A small segmentation model, trained from scratch.
Model: 64-pixel images, decoder widths [32, 64, 96, 128].
Training: muon at rate 0.0048, 8500 steps, held-out accuracy 99%.
Data: trained on rendered roads seen from a driver's seat, with toy cars, trees and houses, 72500 training examples, 30.0 epochs.
Rows from block 5 of the encoder of a small segmentation model, named by matrix and row number. Rows with one number within an expert belong to one neuron, the router's apart. Each number is 200 + 40 x the weight over its row's rms, rounded and kept within 0 to 999. All counts start at 0.
Before each expert's rows are labels from the 100 images, of 14848, where the router gives the expert most weight on average: "peak at" is the part of the image that holds the peak. Only what is clearly more common there than usual is listed. The data: rendered roads seen from a driver's seat, with toy cars, trees and houses.
# router: slot weights (encoder.blocks.5.mlp.router.weight, 8x160, trained with AdamW), inputs 0-159
# up: expert up (encoder.blocks.5.mlp.up, 8x160x160), inputs 0-159
# down: expert down (encoder.blocks.5.mlp.down, 8x160x160, transposed), outputs 0-159

# expert 6
peak at: middle right; centre
router.6,198,204,258,234,255,174,157,248,224,198,156,277,226,257,156,216,147,233,121,184,139,206,219,167,264,207,140,203,169,222,146,307,206,225,179,175,197,190,174,147,152,186,159,204,172,155,218,216,225,186,178,154,247,234,254,236,212,238,202,164,171,222,166,188,230,227,254,190,181,211,175,144,158,246,184,180,135,234,252,248,198,219,219,270,243,232,209,195,235,155,150,278,192,241,124,194,213,188,142,170,120,195,205,190,187,145,192,256,152,246,183,187,262,220,222,137,178,158,218,269,221,193,169,162,226,329,173,299,150,200,178,198,214,270,196,156,209,200,238,180,189,184,210,221,233,184,153,194,288,177,203,225,265,186,226,208,252,132,243,182
up.9,198,215,180,160,243,260,115,151,256,217,225,174,211,263,156,169,239,172,207,203,180,158,228,213,193,177,241,268,161,255,183,178,209,217,245,198,232,236,219,173,191,236,144,161,197,205,182,212,178,193,180,192,263,152,293,229,191,136,222,158,158,238,213,168,254,241,235,127,155,202,223,216,208,155,177,210,140,181,141,200,228,158,227,184,204,216,202,201,199,138,242,210,157,145,249,149,212,257,253,243,291,128,244,247,160,159,115,229,159,230,202,192,217,183,246,143,185,186,174,204,218,171,209,192,210,254,167,206,186,225,201,224,193,184,185,140,201,206,246,198,317,231,224,198,128,220,151,155,121,173,194,147,226,204,100,231,169,214,338,213
down.9,296,186,242,185,174,240,241,138,235,231,138,177,161,240,146,192,196,185,224,115,246,225,269,167,230,282,178,208,171,188,213,152,256,260,164,146,215,206,143,183,280,171,198,175,203,157,249,177,160,160,195,210,165,249,239,122,212,209,183,174,211,191,137,157,235,167,197,208,244,224,191,227,235,298,191,144,197,199,123,221,181,212,225,151,235,241,173,202,225,217,213,218,219,217,206,209,198,218,151,191,167,177,151,203,262,247,213,270,191,162,193,223,191,236,221,257,238,169,228,184,153,187,241,194,246,198,230,192,202,201,187,255,162,188,131,192,133,169,211,171,72,146,236,249,159,233,285,257,210,216,199,233,217,167,201,188,286,186,132,111

# expert 2
peak at: bottom left; bottom centre
router.2,181,144,275,208,271,231,115,232,220,219,189,276,161,158,223,212,212,161,144,187,193,230,219,138,241,198,195,239,178,182,228,243,189,186,209,265,180,158,249,238,207,245,252,248,184,159,203,225,223,164,145,242,238,225,215,161,247,263,253,191,196,245,219,144,172,200,192,145,163,230,207,169,181,146,267,209,271,116,227,217,215,196,207,251,261,243,232,169,243,163,241,164,228,159,222,140,140,216,206,177,196,177,256,213,190,188,218,253,233,132,188,173,188,162,198,131,233,237,184,260,141,217,160,155,269,161,193,231,189,216,237,234,243,262,255,192,210,193,165,222,165,142,202,254,240,198,195,140,213,126,211,177,257,194,147,246,228,262,303,284
up.16,252,216,275,209,214,177,221,243,251,223,221,158,172,235,179,167,228,128,242,209,183,168,199,253,198,147,219,282,215,241,211,227,204,167,242,205,176,178,256,221,168,235,249,241,138,193,181,156,198,239,206,144,197,180,150,215,171,167,203,241,240,234,150,178,205,189,224,209,251,172,170,110,166,173,161,209,336,172,164,179,162,165,212,201,150,222,156,236,133,133,176,213,221,160,160,215,217,154,169,119,265,280,175,173,182,174,193,167,244,185,195,218,203,219,107,210,231,164,205,274,262,203,240,223,204,226,238,204,216,270,113,229,186,207,196,266,158,242,170,248,227,125,252,267,179,209,171,132,244,134,219,222,174,178,189,208,151,203,149,262
down.16,119,152,184,280,276,250,267,187,223,184,183,201,169,161,193,257,223,253,251,209,238,228,169,181,248,215,193,221,160,190,213,233,196,215,203,192,192,195,234,192,184,143,214,204,218,210,169,287,201,168,154,243,270,207,187,184,251,237,208,147,145,244,0,229,200,167,208,239,202,234,304,162,243,223,226,208,148,199,271,196,214,228,236,201,231,175,253,266,188,200,143,179,179,203,229,187,167,189,236,167,112,151,193,203,196,264,239,210,191,205,207,148,172,255,179,185,176,223,182,194,191,171,219,136,171,175,209,210,166,149,228,192,226,186,191,180,202,153,230,237,204,189,158,152,239,176,149,182,176,186,161,192,186,220,187,241,158,175,304,210

# expert 0
peak at: top right; top left
router.0,160,163,176,253,250,195,173,272,158,163,281,225,253,214,148,168,221,277,218,179,214,227,205,242,230,170,215,145,154,246,129,174,163,186,112,229,261,213,141,185,187,202,239,186,165,177,204,188,159,273,246,254,216,210,186,239,172,188,122,210,219,236,201,177,207,206,150,112,230,217,220,169,215,246,150,272,196,265,176,240,232,258,183,276,176,252,229,227,235,211,210,177,192,267,183,258,152,216,164,224,195,177,253,181,166,135,220,214,151,220,215,226,194,219,243,206,197,150,195,203,235,222,192,203,127,189,201,204,204,131,162,155,227,275,163,142,138,136,210,174,127,206,276,210,283,290,191,222,164,234,149,187,143,164,186,172,236,204,189,149
up.19,195,188,225,301,223,206,156,225,157,203,196,233,212,196,159,139,217,199,186,220,180,188,241,161,220,183,203,307,177,191,189,194,215,194,123,153,161,196,226,162,128,201,264,245,148,206,173,168,230,224,218,145,204,183,260,216,165,236,234,281,154,227,222,213,214,283,183,194,170,197,268,165,127,226,180,169,216,236,178,206,237,192,199,296,179,176,194,172,299,129,193,194,170,220,317,199,243,200,145,208,204,256,200,170,124,171,250,165,251,227,189,206,219,237,165,186,181,152,179,266,191,128,173,196,244,258,222,204,226,275,218,209,177,175,201,212,214,184,158,258,232,239,133,193,166,233,206,204,285,231,189,97,206,163,168,177,148,202,120,186
down.19,149,128,218,237,123,176,139,200,181,306,160,238,234,194,259,172,187,170,237,218,156,248,127,235,131,231,169,186,204,108,144,226,229,221,237,261,172,202,200,281,255,212,219,252,228,158,170,221,187,231,189,201,193,214,115,251,216,219,223,161,232,153,173,250,206,153,215,171,227,173,275,275,227,170,146,206,207,166,247,233,195,204,216,168,168,215,220,232,204,235,136,174,154,294,159,179,260,198,193,183,227,184,178,133,259,225,154,198,215,219,226,231,248,136,247,197,276,119,243,208,197,166,220,186,228,159,189,192,208,161,211,249,214,129,200,202,151,237,148,148,173,209,191,236,149,156,159,262,126,168,203,213,188,219,175,253,217,167,211,246

# expert 3
peak at: middle right
router.3,145,211,178,215,252,233,147,149,203,156,217,178,233,196,231,134,229,119,227,274,142,122,237,232,219,247,185,190,135,108,209,233,193,214,217,125,100,205,255,199,161,217,273,154,169,162,218,256,218,275,193,242,185,204,224,178,174,93,158,171,182,178,180,167,221,185,221,173,136,145,242,170,181,158,219,223,207,183,153,200,213,265,199,198,186,274,242,195,213,145,153,161,174,203,191,214,142,202,174,177,249,190,141,250,238,133,197,253,176,240,265,173,207,193,254,122,171,193,201,190,166,117,228,255,155,210,160,148,186,191,240,255,218,217,161,185,198,126,228,231,241,248,225,188,254,205,200,244,219,165,191,205,167,245,234,245,265,196,175,186
up.10,149,240,193,97,295,243,274,235,169,166,194,179,257,148,220,265,192,181,209,291,183,221,170,210,184,176,175,219,177,181,214,172,208,150,186,172,228,219,206,246,179,191,263,170,197,207,215,230,233,225,174,207,227,198,135,198,188,126,178,250,203,195,190,152,199,173,256,157,199,150,151,166,144,196,150,214,270,176,281,157,112,198,236,186,223,211,196,275,198,128,254,123,264,209,193,145,187,167,224,250,279,201,182,138,188,192,189,154,200,202,164,201,223,206,122,180,231,275,188,179,218,172,234,208,215,193,222,204,196,143,187,193,151,241,198,189,135,93,222,178,195,232,196,276,144,262,186,171,129,246,203,247,239,201,213,251,240,240,257,168
down.10,273,140,247,267,161,250,218,214,228,215,187,204,195,205,138,209,136,162,184,134,236,157,181,247,244,191,230,187,241,187,228,253,176,207,177,245,197,142,205,182,189,161,136,234,205,189,175,210,210,264,267,228,206,116,284,175,230,342,241,198,152,230,129,199,247,212,94,188,209,258,239,186,174,233,207,186,142,207,159,207,262,197,218,210,192,149,175,236,198,249,190,257,181,180,146,233,148,206,239,126,144,203,160,258,159,213,190,199,198,228,232,204,186,167,181,161,180,138,204,170,195,219,152,226,156,285,151,156,218,239,159,224,278,202,164,263,185,297,192,163,184,207,193,195,192,184,236,230,198,173,227,232,211,109,194,170,192,189,244,234

# expert 5
peak at: top centre; top left
router.5,229,190,167,187,120,160,159,186,220,201,204,173,160,277,193,126,238,251,215,175,171,234,194,157,244,145,237,188,206,175,247,242,160,273,197,158,209,185,116,245,228,221,265,225,269,190,162,204,170,143,176,187,233,220,219,244,167,201,245,154,154,199,174,160,219,264,119,223,188,156,198,219,203,187,162,204,255,230,184,121,178,236,247,168,180,152,230,217,113,226,243,227,149,276,222,186,290,244,205,263,203,242,152,235,250,257,158,211,190,160,178,232,190,188,284,232,272,221,142,230,164,229,166,267,254,200,221,155,146,191,180,206,208,225,137,222,167,209,191,157,231,217,259,257,269,234,255,209,166,280,204,171,142,165,199,172,228,176,186,200
up.0,237,197,217,273,175,264,228,167,262,219,232,225,153,194,216,201,225,172,178,120,196,259,281,196,241,276,178,248,129,225,177,237,189,207,179,173,107,145,217,242,279,154,182,242,137,151,213,165,148,161,237,157,169,250,210,170,243,221,180,201,252,174,198,236,154,263,151,234,144,164,221,210,173,170,146,162,245,167,142,199,203,178,109,206,120,236,272,237,295,188,189,178,176,200,255,197,149,216,149,168,217,166,207,265,183,143,183,209,177,230,217,191,263,296,190,188,181,237,250,205,174,201,223,202,197,155,235,146,185,198,248,219,209,130,223,146,176,199,265,166,196,242,190,195,165,182,204,248,235,173,207,172,183,200,147,160,214,236,165,273
down.0,183,211,153,175,234,196,250,256,183,212,144,164,135,226,141,254,129,185,288,209,209,172,173,193,196,198,154,218,237,219,189,134,196,204,242,218,252,227,181,182,140,243,190,184,223,183,212,221,227,225,216,235,249,141,191,182,163,140,228,242,158,255,224,224,213,159,218,146,200,174,205,233,88,237,303,216,173,300,213,152,255,167,222,196,281,138,199,143,132,245,213,187,228,282,156,170,268,150,164,200,213,187,207,136,171,239,233,197,215,160,175,166,255,142,163,242,161,182,145,218,206,188,173,212,260,175,141,320,172,205,172,165,186,212,209,212,173,200,169,252,198,197,206,227,189,188,239,167,190,213,170,164,215,198,320,202,236,187,228,162